Weights of a small image embedding model: depths [4, 7, 4], 7400 steps.
Rows from block 11 of a small image embedding model, named by matrix and row number. Rows with one number belong to one channel. Each number is 128 + 32 x the weight over its row's rms, rounded and kept within 0 to 255. All counts start at 0. Numbers have three digits each.
After each channel's rows are labels from the 100 images, of 14976, where the channel reaches its highest value: "strongest on" is what is common among them; "patch colour" is the nearest of a few named colours to the mean colour under the peak. Only what is clearly more common there than usual is listed. The data: drawn small creatures on textured ground.
# convs0: first 3x3 conv, stride 2 (model.blocks.11.convs.0.weight, 256x128x3x3, each kernel summed), inputs 0-127
# convs1: second 3x3 conv (model.blocks.11.convs.1.weight, 256x256x3x3, transposed, each kernel summed), outputs 0-85

convs0.144:113125136124136087152104150097118135141138139130138092074067066105097162165082115096041074136150122140110122121135161154124173127147117161177128133117198091143108134152133141113180124121121095128136147143095110124126128205124102139217138125128000116120122101162135132134142077121133133061128089123123133117106123013123147110120127141092164152146124145135153140140103169159122145093130
convs1.144:133128139151173150131148161144255133169198108113129112135121091098058153165117125164127120049103092104155069138123139089069140142117122088050185148126126125159170122109106156150166138124110110149135129183125135138129212192143119143156122150150162105171127069
strongest on: black; spider
patch colour: black

convs0.58:165144136093121117127151117072121036143135142221051143135179076138137126081167134126111183097162109139103129134107123130123116118147098145077130146117116109100132186066158095134104188134126161117046125192161147125142144129172217059175189123124089060134119082122125140114137105142140136082143111115111116099101135095121119134113181131135140089092133118158171084142169145145143139124127
convs1.58:146127099146140101131161055122123132125255069151114153135132082115110120049116153193145162127137130160103118141119185128104127154137118162112168146126082096095144107131197128130120137096117112082196096157119095046146107083154134150126138091118151130166147108
strongest on: brown; small
patch colour: brown

convs0.164:193129110143129133104079125124132191122116114120098128131115138092120208132129121172207131133166194110146124118120075134132135126141119106149144126146157186161122098144235144130196157094084158139202115132045128148115127163125136126143163133146111063120137144127132068100157210065121133111123103131164128142049143128140106143143138105110082137141135129162133179126102122110166123053148
convs1.164:114107148130120150164111113144189143096046158154125112091109161073166090189120116185124109118112163099075101114137076101181120081167087160135148123160076145116134138130147129125129106131116095103143123132156148123157133146129161157138120083078088144172136116
strongest on: blue; spider
patch colour: blue

convs0.50:182141100120073070076223104085127112141131148131085155083096114158124124109078114108104132165168173116130112152131094104106127115155140152132082120120165086120124108100105092128169144138118130112183128123126130105239126130122141054107119098050145122115089063151118115135110113154153129147125116115042126079146118201109116120047134146145178119131118130178110108109144128132184124154083
convs1.50:147130152163151144141128158089175130130095099125132129177073097166149143118107174163130154137160139155181139162155138156164134099139168142160184145128110123154070115117166104108148087126093106185144162099099159112182100103077154073084143180097144110126162104
strongest on: yellow; spider
patch colour: brown

convs0.230:169143116139111109137104078139135148150123095186110124110079032119170103133193132190115159124112131098160131179098116153132113117095117173215119134130156125149129166099128139118152145106139196127061202088059132119133138210111116136134134133158086147157159169159136117150207123104141148092116125120155125155205119119138125119135096174173123158150112050161115159109130087123121111087133
convs1.230:117101127140125103106094107118095125162030120143134106111149109134149149110107146146127174130157087103110083124101095133145119175142140127064136112155140136089130159129141095087127115113102136196164129127112144150108181086146171108136138223117081101062129222
strongest on: spider; green; teal
patch colour: green

convs0.31:097111103124104075157047155108142182137088062149148129124133171144130100166109215111174175109087113068112114096106150110118118141102082109119132104150170139157109208116126146097180157110134070128153148167096114106120133128120128135125128112178132100122127120068123124109164167160127089167115106116077124130130160195132147130099092104096089114080118067092126037130104182076075118137108
convs1.31:109133104107168100137145168126146146094054123159165148120139133078143186125167185080098147102106183115053113063113061119098077114160092142127122109127165143111129137144159132127177083118102119134150170161121178104132108056092149151161131133179157178109095145
strongest on: grey; snake
patch colour: brown

convs0.219:135129097156134133146093173138122110157132106161105183111112183157146172155156119148105191080112208097126136051110119178128118147177148106090150135115131119132169173121195133130173198081156152138077100051059189112119137124193123132149141125075122113119102114169083117117156102144108121122122156141159129126130135061137133144142127114132155110116121103247174105118168131140134114096130
convs1.219:092157130102169089125078099099117145172243119123129157136121105086123172146115187123126054156128144163143110113124177108111104131175168137051097158133098170153147130141051129117134152097180131095136137087139089082087127095124104152138161134153090167131096141
strongest on: blue; small; spider
patch colour: blue

convs0.115:144111142162158126192125126119147140105129154164159140137156054119129158104167108097110094130150113142133121128095143109118108112136110127125070151118121125112091116130169105135036086156097086121082102167200156127113110000159142147103133121087103120118146094129120129166094254141123076070124124112108148132084117088131153134101148113096116142086136219105132131124112170129123126147117
convs1.115:074094111075105123096105129090152105161153119095186099075134184118112167192111167131168100148184122106109122118133163160186076114146051160115122137128075157112137128127151104166108112142112123041139174108137133128124156147137143157134091160072131143220081092
strongest on: blue
patch colour: grey

convs0.46:211117177164120159128167118104133151121125099134142055125137087145120118166126129177203057216165191142152120129175069083126108129134112098123126135158137102137136130031143127112129106074060093131148137142235136131119127147107098116051119133100182120137119128128122137113111138088094163185129142143120104133124132099131131117133183134111154151109123175128136194148108115142170135126108
convs1.46:136131122151140121139127102130227124093040142125155179147139170136154134197114140148134130167135231143110114111161128148146166114145149141103109129133102119147117127102151094136146141140130148055102085121100110085133121121102117096166111166112155100149161165
strongest on: black; pink; spider
patch colour: grey

convs0.214:102156108106131067192101153136123074150129157135139099114033119147104129111152148198085121100069134118106139078173195097133163126114126137155144113059148127108154119131124143125025154120165059129138110082166158134062130175141177121100184131124070128123151174126110117099107080173131121115122124140136098143109123152137128137152105131144058130163120195140119130142128091082088127066132
convs1.214:093126164138159076108069111107104091036046136119175141131154169122121187020128172246132159131164126159118121115116140114108095092134121150124149151125141125163139135149087122112140130130152129175132082110083085099091129111097056113134151107121087096091086114
strongest on: white
patch colour: grey

convs0.244:164139115131123113091198134148138155109123197120227165189132143108160169113108083126099151137117095111133109154141108165105092140117182145095095135107163106175128197126099052112195161140105113120115114147145152126132121119112175158148110102034107157089113167098136122116135131189054142128124114123090123100112143077114126110051169145114120092134115126111201129119152065145174125154113
convs1.244:172178189147159144166136098145129165116198112169091131152153162150136077135147150120126143153138124195133137160162113157164136155135126116155169086150095128115143125138139093136114110134144158051094148125117115079141080119129130105139114109162177150146162105
strongest on: grey
patch colour: brown

convs0.113:104147131158142146149114090162126058164114084151102122112067113126149131108127118156172156113105100101130125121113254167136096120100105147105132120129035099141149135150120128130172120210174064124009179107011130126129128084151129157152115134113131140114133107158106134138115138108165126143134136137130121126160143059132119129138161130174167128113125164168119125114115119118147102086158
convs1.113:126102107091117118126164099116182138105104151110119122129123103090135085147092132069107117114114170180148117068114114085152161122157085136105107143156074147126109142135226186149101146131121088134114105151077142057131126080119165054128103169158155142158187218
strongest on: yellow
patch colour: brown

convs0.76:112132132119124129067086122117130134149146123102042113173081116122139159146084131167111068132149098124114123188133168157128150124115155120087145132142098111131150163195120122135134018185145144127183123135108148134140107132093143119032063127105030140124125174132142120135095140092141099100130120127128118137142144208129127123128142136041116119138125202107135168135129079158087120079162
convs1.76:131141117164132133130107047118095133148093095146143096133108147120122105103194143155112121153142033211150133105148149140140137141108147094177113154142158131109130095095102125126113150108143136187104134097104086027089139088128148123121169110149088106124120107
strongest on: spider; red
patch colour: red

convs0.137:128121119119111069174116116042127131137179171186135148145113136112129148076248136116111158103127122101098121137123160151123103136144104118179149131156207079110108171132140110130106157190130084121118084159101143124108140149153133120092215116059075178127107087130116105110148098146131121089112119130102133134132114109123107096116093153181117093144138133246103122133087146146179131106136
convs1.137:116101118121088103124113139119111098155122186120152114120100110129199133111114161159165138129098123103135143162056140151102133122099168120120096039106114158121135135137200128157104170157136120102152132153160198187172147150171111136136095055120118113134128129
strongest on: small; spider; red
patch colour: brown

convs0.118:114104081129126093100107137156143129143142086180153179117145121121156114071129153153141117213164170119169116113137168117122101141121077214110103138221102110149136142115181143151131120203114165122093178109045146140086127095117088094148144120158121144119165153109132173126132174113139128137123116139090141120119198087123146171109156126203167124094137133104119174100147233115138104117115
convs1.118:148134083113138172121194119109197099133094074099119075114139121160124063138107116085138143111128151117155155132134028168168151174086137125123124169164108126106094150116159142118113157096130114137084146090107126103078142155106160045058096227146076169112144183
strongest on: yellow; spider
patch colour: yellow; orange

convs0.95:092128096135120154127124105070129034132132152123112132140085144088112181179153124056136120156126174088126114192126096039125081131110103153095040156110114122140117118125121089131118110097126067124156121138148131133128133142151126098150104124056059116110116133146165104187147204087115112216123122115117152127203112154128133152104147125115193089127128176080169152126144124111125135105108
convs1.95:140133133146112104144163255113062148099038152152120082078130131099102116162132167162111144094140132078087091122075096114147061184085093090118109148146111113116113118131053098135137125132123132114107121127140137116127092112128079166182110122138148125142123083
strongest on: green; spider
patch colour: green

convs0.205:099126065142120137078199136066132068132113119098095142117069128147156145135077097103082141083133124114094127189096193113122137128104122133103133136103131148135117105127101100104164113084176137132170096093196162140155135174141089152078096119069165125111124134119140096140124165106155119017123098140099117110120134118125088081106170148118062033114127080131115164116147163166073126139132
convs1.205:119060153111063096130072158091225100089127114099111159126099088181098167155148120110114127115097114070164106136122120103123132188159051164122203162146120133122137135153094117133172075154115147126120153144135119145193130117125129119135130102123070114116098108
strongest on: black; spider
patch colour: black

convs0.17:095128091141048107115203142106153091118138096138112130127149127132099072126166140147116117176196168152160127103111132090123152169120050114120135124141086132073130181111067109121116106153144077122172128163086159145086145057158116082156159130175041092119118172125124112164121200168078098145137146116101186114112083089123127170112107140126131118099145158111148112104167209123109137147121
convs1.17:094120096109110106118143122147132124088169107148108124106166149126156113138139105135112103137115092105169065108091137085096112164083124073147092145132134119120078111098140104143142145114126096112069117072096138168110106095143101123094110155148146128132188127
strongest on: grey
patch colour: brown

convs0.92:080129111135113180100079147148124098121146149149115120118134109128108126162084136188154167114131130097085122189114079065120133146125160155136090150092167152120121071123112109137146133102148157134105146255103138125094137141145108072116100121080130081121109079113136118197182215079086098161125120121103165118148094147128139119106102181110131100138132115111129088151156122126120148074117
convs1.92:120110123145108106145155156110102125091135135132101105053076064156088050133111130237118128104115028078109100124056117109127131172158152049069110108149179137138115126127123108078132139147132093182132159133163167170178181136156133164177128136163144160175144108
strongest on: white; green
patch colour: black; green

convs0.59:117124192127140089172122132134129058127134110125187141109142169057108107139137127216096188117142158111118120104169157230122129132146171112187152131104103178129096109245113095122181131116105155125135116138086133176110111129158097135040133115074090153106124061118125135125150111149135158084146124123117104114150135121125155128108165090163110139084127130161186166132122154121129140083113
convs1.59:119140155114097145104084119115109110073200159124158137167134112192120109135137149100156146144119094085101174151144144119132146077138051116102120138116084121128169108180132138160123086155147133132114102184107096180096121086135097125114127126078149118167143151
strongest on: brown; striped
patch colour: brown

convs0.66:148149103166163185115102108070119064127116138142113094071118049108142105150095092177102130093128168123133120099119111159123103135147163123164122159109156178112122187176137106117109139183153183126186166105205104122166139071146076134081157124139079129132113125129105128139162185090128119127131119127116135124162125198119152080115096105147149137093136123132082109170213051183123123072126
convs1.66:183140159144161174146123081110162127130141116119146100112125118058167081135143133143137116122075079139168119110147126147133128039103081151124134166146094146101136122137052161127121115149172125024156167146173143171148118223134141165158141064119106109127131104
strongest on: green; small; spider
patch colour: green

convs0.148:171120135094119030093173108101129150117163152101103127138072115106135126123109106190109066067139059131116131147132185157130125128130152112065106115113097123142161119211110133149123072210161076125177123153093113144099120133111163149000107130136050134131139107120111150124111125195117101130131127122113135126162139163134128118135129140090131126115128148099128121120118088111103114044141
convs1.148:107049150136146113124124109157167111110086128124139140102115146134100120126168124097146142112129096107144110113189117132149079091128077127149159155134140154141130129130095121110142153141148115116167136129076122143142130099097113111165141124128124107171149101
strongest on: grey
patch colour: grey

convs0.255:143117132098144121076180127190126161132145255114156140145110162098120139120147145146148104096143077148148125118146161164125136123144196122109099134130117161122143139138071111121087166095119137132065099116092124157143146204171091160120176123151063192127150153114177116142113103182128187158107118125133113161092125026122155160119124114109065115107129078101159110129132135139146125184152
convs1.255:140136169151145116131112108132068114080205141126152189184152161178124132108136177238122173112128059147151136142083177137119110058150077167093132064108152124164102145132156031174145096155129142180104074067107112086132134143115106140105156074137111159153134174
strongest on: small; spider; purple; colour: red
patch colour: grey

convs0.72:137122144136152151196088124159132161123151096159152172159120141120112081144150123109069174066118180110155128115087117176126155129107180141156123133163211125190144194127089115129076120198096172133136157172152139142189123161113128145090139123151029117128137141174145158098133123163134113111124121147131110107158112084121106107129167102212091152086129051068107128107136094139081117119126
convs1.72:134178134145103090123105158125145116123253134141174139129149138123103142111101071100154121079117109099137130134123117102159100138138108174106173101152148130092169142148112138140125168114121094225113121111066108106126120106088105124108135128141123124133116179
strongest on: spider; purple; blue
patch colour: blue; purple

convs0.247:159112094131139205124111124139124111109125171090161119142113148117104095060141124118098119134130131112144137151143119125126130120113105117143130139119059122136133135081049110131107115127168115134223165159120137104126111126129213127216171129146215120119121084116155107073080092143164176155111115128136132153112091084130137147130150097125113110173121094118120064137134174142131138255124
convs1.247:137155141151143131156174140132255156119141156136123123142128110170121145172111103090108109098138162122133127114138114147175152231181098131159124080140119134133126128126176119127137145147125124122131143117103127118145119143124168131113142058139182158134130115
strongest on: black; small; spider
patch colour: black

convs0.125:133119025142135152162055100166130193176119179115148120084101113113159139104101164153139094155126091143117132123158165217125191102108129168140147117116097176139138154207110148132128105151108137121154136133145120088120127147151155119001136123144022134131142179113137157175138128089137140121145116133135141093119142138137146127128106152091055137118116164102110134142146070132085124116115
convs1.125:161114189177160126122146152127062137140040105158124120131146113174124168110142174124118147105101085176112117096119123113178129112126164116122148129136170117129138136133126140176103125124128110200091115115092140117105129182113104144104109143120072069175116167
strongest on: white
patch colour: grey

convs0.22:080194165141081134109108120113134100150142113078163132079122171192117123072143150066026181102056112146135126096140143078122131121069113123098089144110190136132112080080143159112101160090142127129157153171082142167105137080107124078101141125092116179119148232156121148122138180132136144140127128128102112171149091104123142111115192115135099119160120075144127119115097145122129114084161
convs1.22:149187123119137118165095078126135157163061192141056150138114127132091097148120117202127075103119125073145135120083104140109139156132124123072129155163113135126149150168116134139126060084112113128133128095143154143157120161160116153166148159085149155151135142
strongest on: blue; spider
patch colour: blue

convs0.61:121126149145118063184081127096125151109141144179189118144092100114126089087138108166139202102131136099144128103121182149128129123141050128196116138121178096122127175191131115121112135231159115130193127186169127134119116138145156136034166129119085089126131092125153116137173118169138102075122110123115129125203110182124128128124149123156113153112128095141123137090154140141084129042149
convs1.61:116113101097092118114061110132205091153159115105173154142125141109129133085145153105124148127120080167134117099132121144077127069139071135152115135155153129059120121129206116091107186101117119114123095128095154141143119118138124115101138218096108116112151169
strongest on: brown; small; spider
patch colour: brown

convs0.197:173092125170137130083097084147146078057117076085150143105116083099158161145103117159141141172112149173090106126105151116102110133094047212117109127126179096169101161088134082149137138060148137117130143143068145117146130137139101094087086107058120172124067092153132119123132138106128126103137093134041157095135123154115125145045118115148136107134156102125087177144101129106048117150134
convs1.197:113132107090095128144161134085157113045101090111085100134120094099111099126135054104125113123113105139123145101113118196134150101163126104126071142130149125116100124109132121113132137128129128084097154127111174096178165208120106069110115159124149163201126180
strongest on: black
patch colour: grey

convs0.168:163157156107120143132073111107148076162150154151141138192100145130106121138193171108072150161185137136169134162148139207128116131132084147142123140132150113114142209192149158106137122164113147133116206088151126118162132149120136143103199123153075171122165196145164122140109126094168175073124140134141153124162109085127146109122071135164208101151130054106175167125121073136115139096143
convs1.168:114105093135173072105139137117096137093125114136150130124142119132143107132127108152137139157116076164141145154168121127158126183153121127134149128126145126129144137119151124130139156118128131225081116142127122142104075129130115142093098104121059127130124135
strongest on: spider; purple; red
patch colour: purple

convs0.19:132132126168142151118160111079132114131140148124088146165083007119100085196168116091133131088148071117112131142111140111125095140124115191165152149150137103139141135144052138144050163032134174131158188160117127158120137094156147088096129124122089163126137158130166144106119092153095147148138110139132140134150087123124134155121164096076135128153111032150165143114149122218095114131137
convs1.19:165115065164154106096098078109102127138119071110114110091147126162127131149125100175118109090134122076128162137144123128151093139139178142172176139144178145157082148115103082157131157125151113182127116138085137143146194118166084072134098142205102166106152184
strongest on: purple; small; spider
patch colour: purple

convs0.56:112092147087108132153121147082129141084118138125242150153171123123113133089119084134144194128086108102110119091088088154122113157128071122137171133117081141122129107197124123109092139125082156125131081167225105148110139191157146151061229126120092100124129140131173129119162127147160140096125132144111172111200086117136102107119091106156079114127123064101143095117112105144111125077112
convs1.56:126193160144130066134154157139052113132077207143109152152102134149123148087157100179116167174127074107122099108112137090144161112108072138120134129165126134163084112115180139121152069142140080189118104077121151116142126192122133118161125144101113125104081224
strongest on: brown; small; spider
patch colour: brown

convs0.142:170153154109132103152135147111132103105112160179107129179109109127117077176171137190087149126149181109099125144108164113132124132167123130163166125129247133114141191130127143143077174193116201129105152204112108121156134181151178111089214136169046149138125133183143120142129090077145140093120108118154130146169101199135124124150137142141098124122126122179093132149107109161123133105135
convs1.142:114133149127185111152089089187120187175253105141107130126105143144128109097100070142130096140151104109109137172138128153152135108154144117117128183130102123126187129134095096091153099165113120150128158122122086143178087152126094165174111043160107138183090059
strongest on: blue; spider; small
patch colour: blue

convs0.135:155117117097095146106123123145127118120128135086148134146129131132121124117094133048154086123178121135162125116119078112130133128127115128091137126111071162142133126099035142112125111124092167125255163086130119129138127139109075119254104125141107105139130156155137170097112062095159155092142144121141108136117146022125141148126135095118105092136123137095196178109120134112079121076138
convs1.135:108132096130118111157137109121173137151000116141080131151134108098091100224146101086120120145126234151112152150093185078103173154069109121118119162094137105133142124137153127126111175156127128097162133099134126125157134170169097119161109135130136155099142122
strongest on: black; spider
patch colour: black

convs0.184:142122165115133169173133101240122105139140194189218112130107114107167144113201139172158172149118123144161122114151152144129163120135201151181136148116127136138121129150115142139102195173145155129096174157082130133124121103138147112086184126166081135126142123129158152137178128198153133131127114130138145152141151126130171158128102114164111156189122152179057121129088026144117132129139
convs1.184:115090088105090113091125127118132113074167149116159114119112139107129117036186123154105103154129115147098103108138114122144136091089116113121111137139145131123131141115163070114137109121121140240095103074102110151084123130089116101072105125132163151042133163
strongest on: spider; small; teal; colour: white
patch colour: green

convs0.181:133098162096131171082134108097127099183112048101087142121104057086147155121093151192124091066100095121120131180124153196122162135121109123104152133122087134116122176109108092127130095200171129124181199135115113112141128125117112106062066123129152101125138066088119123147111125198151115067130089128115131112123126118131105127117139188049164111090135124121083124130133135107079128047112
convs1.181:079131098092101095087109147101135108035206152121155116105123091087115155113110155115101136134141057097109139149137118089117172122115147109114119093142114110100122128088158111117148121110150141196158128110150141102127113172136130175159106137179147152117116165
strongest on: green
patch colour: green

convs0.9:120112114116115104069066086136143137134125107072082140117110199113110125135146114168044118091084127095119123150082104130112127126124177218156115148075092112137116104147110146120147124189177115121080136134098106138124117130122173130149124111123110169109092072109131154157125036150117127091148113115076177124120162193126110173081145170129163123113139019082087120130163138085136121140094
convs1.9:127148149132162104103137149123139080126082129100142122135107127149152120170157091110120093104107110105115138134116053093181174093194156083128125134160089118119121160128048135142114148115141161134113061136152137133109134182101160102093181194167127173127155195
strongest on: yellow; spider
patch colour: brown

convs0.104:116102140139142132084088147078138043127134139136111122157166152107111106117091124155116108066133037120157123109113170189125115145132098159058117124122070135127130133160039119129029125114100103125190152114078125095100133163101158143063093123137127128127103086107105130125107032153110074105116135125141118092142145135118083152124103129120121098143125089119132130128122050098082132068086
convs1.104:116142109120122151116156124108206082062118140098067107122108119165104143142113172114071095109102133149125150071108079092102091170077115110096129123178109125118168132145000144144134123099125146173116098117127131148107138090103175093153118120096101096103109174
strongest on: purple; grey
patch colour: grey

convs0.203:132139067157133132198194118134151187112114081107136123132170090121150100125158136100183098150153160120150122138153167170115149134121083169123081125139100143112123171135233185163161095115161113132116142152189146147125127145082172085135119107138139179118164125096085208133096121080104086089109139134079120100149143151121103167091113162134088197138128142113111131128096171033095115116114
convs1.203:120090052137123128137158109101152109123103122109166093160108109152145142145115153106128214105142153162141119172119127162158139101085120154155144161148140132135149117122175094126181194103118143082112134148151171092098175141108218077117127148128095133153140085
strongest on: white
patch colour: grey

convs0.12:100157145093096135130097126196116090128101156077153118065095123149091122050155147128096124149100084151126121082106101135127169138113173150109118123145146135110123153115115165100092122146096066129080104074070129129125122163105170144136131120144148132135157208156129120160170176129133129142128101124119132167197147129128100079124148101128104189157120183165137077105091032144053086211118
convs1.12:144139174136168068127147231105138130166057167139135138133129095126111145077126121137101107094076177095066088097071094133101148117163102121081103122138117112168131117147116188122118087111120131206153039107096120091143067136086059054130104170114076112153132128
strongest on: white
patch colour: grey

convs0.88:157103144113115077058139132111125121206115134158159105153081151109158147100092140172127162149159163124149118185116155098116119145130161162091090120140178146127121211140098107101132153187178151120091112234116104103221142077137094097059145111154133121142125154095176107132155062124114114142124130122125096139130100097125125123096113126146180042105135134148137200121107091148136122100120
convs1.88:108098135136183121094095041134139149120209103105144126103138075082133056126127111137115159118124050114141088148118149118153150112163143115167145136127141144137173116107111060121156184118103082207136117092154114123099164118117122142141120086158138177074126123
strongest on: purple; small; spider
patch colour: purple

convs0.7:167148145139139150173054108128132110159128154147119154087117138151139088142124119118095176072136148114129119138099101186125116131106162105139151122139079156104132232184139112132129099153052219135160157100134134131220123137138095177079144120129057163140122126093167095137138149101114143093118121143159165135038141130125096123122106136149188139130111105143137149120128055146044123098105
convs1.7:142136144155143132140142072124048101041165192129111159103110097110130076116078098115099115162106052174127163174192111131114151063156180132162106100157133134143133140136068148111132172104145112163126134067160151150141167105165123124177156116129221135102161090
strongest on: spider; green; purple
patch colour: green

convs0.189:116136120110118139192114154158119096133135087126131140138101179144140118160092166092071104115091095120163127125147098143117165115117122255066136130153116107110151114110127123136134128188171120126147141094152125118135140142161213130124149122095187118121110106111137231116134119113202113120123133124090136136076103112129168103100104143160139200163138155092089125111117070139108148078135
convs1.189:150135118126129181156162147137062143118111139131073124121114100132101148148126121097125146077124115151098178153128071114116110167099162120072136051149122075116061138115149135119140183128121107196019145125109136130107145099098161048074080172156126133085102091
strongest on: yellow; spider
patch colour: orange

convs0.182:138100159098129232141129171156114115172136127112162125150114120049132138203083147157130212128099092123094123203118150065124203115159166129127121120105168128143156116030068141127084159068173173139071107106079183110139133112145167089112139127111085143132143141144124113110132067132147115123119128128130104112094125068127121172118169128141116112117121121132118078135153113141115167135093
convs1.182:147093189154126142134138119130105139141148070101129128127100126138120104162068113162124150091085055087129108157077114149099142109132093138073117099096161130157141125102104123153150132113151122140122092072147096181103136205145086148156145125129106125089109156
strongest on: green; small; spider
patch colour: green

convs0.52:151125155120105072147100134191130149162155161178158108154091112131134141110125124117061131080084074113077114159088069129123160132134216140167058130091167157121116105110131077123103185042074101129068156146138114101068125153162104115153097118116059034137109108109177137149111128144116121162134100139126103117083114127134142154104125151181124114101138089190143186125136129113125121115126
convs1.52:117101141110114112078120164129203114128171115131108118116141148152170144132150198112172120137143154095125105154124158153127060114166120109128170102155124130131186099125031130146178098104149168134138118125131075087172153126135107111163126169099155103139110187
strongest on: brown; spider
patch colour: brown

convs0.68:222113181126138057130117127084132154147117047152117094119142139135161132120083072127100158078124029062104127122104134087125087143149150167092144102080136153114124100128138096126059102163136136129073143094056121109102136110117081087094131123120048132130090073109150105156090101134119203168116124125111094132134097099137106113114079126149174097086125150118135091102147147101133136130106
convs1.68:099092133137101139088079158118116113051099186145143138123164160158130132186149198078159124126140172106096132151109152146123077151187077134092152166122078117128113137110176126146163139091086168178058122099149123140080189139162106129089080179101102095177155120
strongest on: yellow
patch colour: brown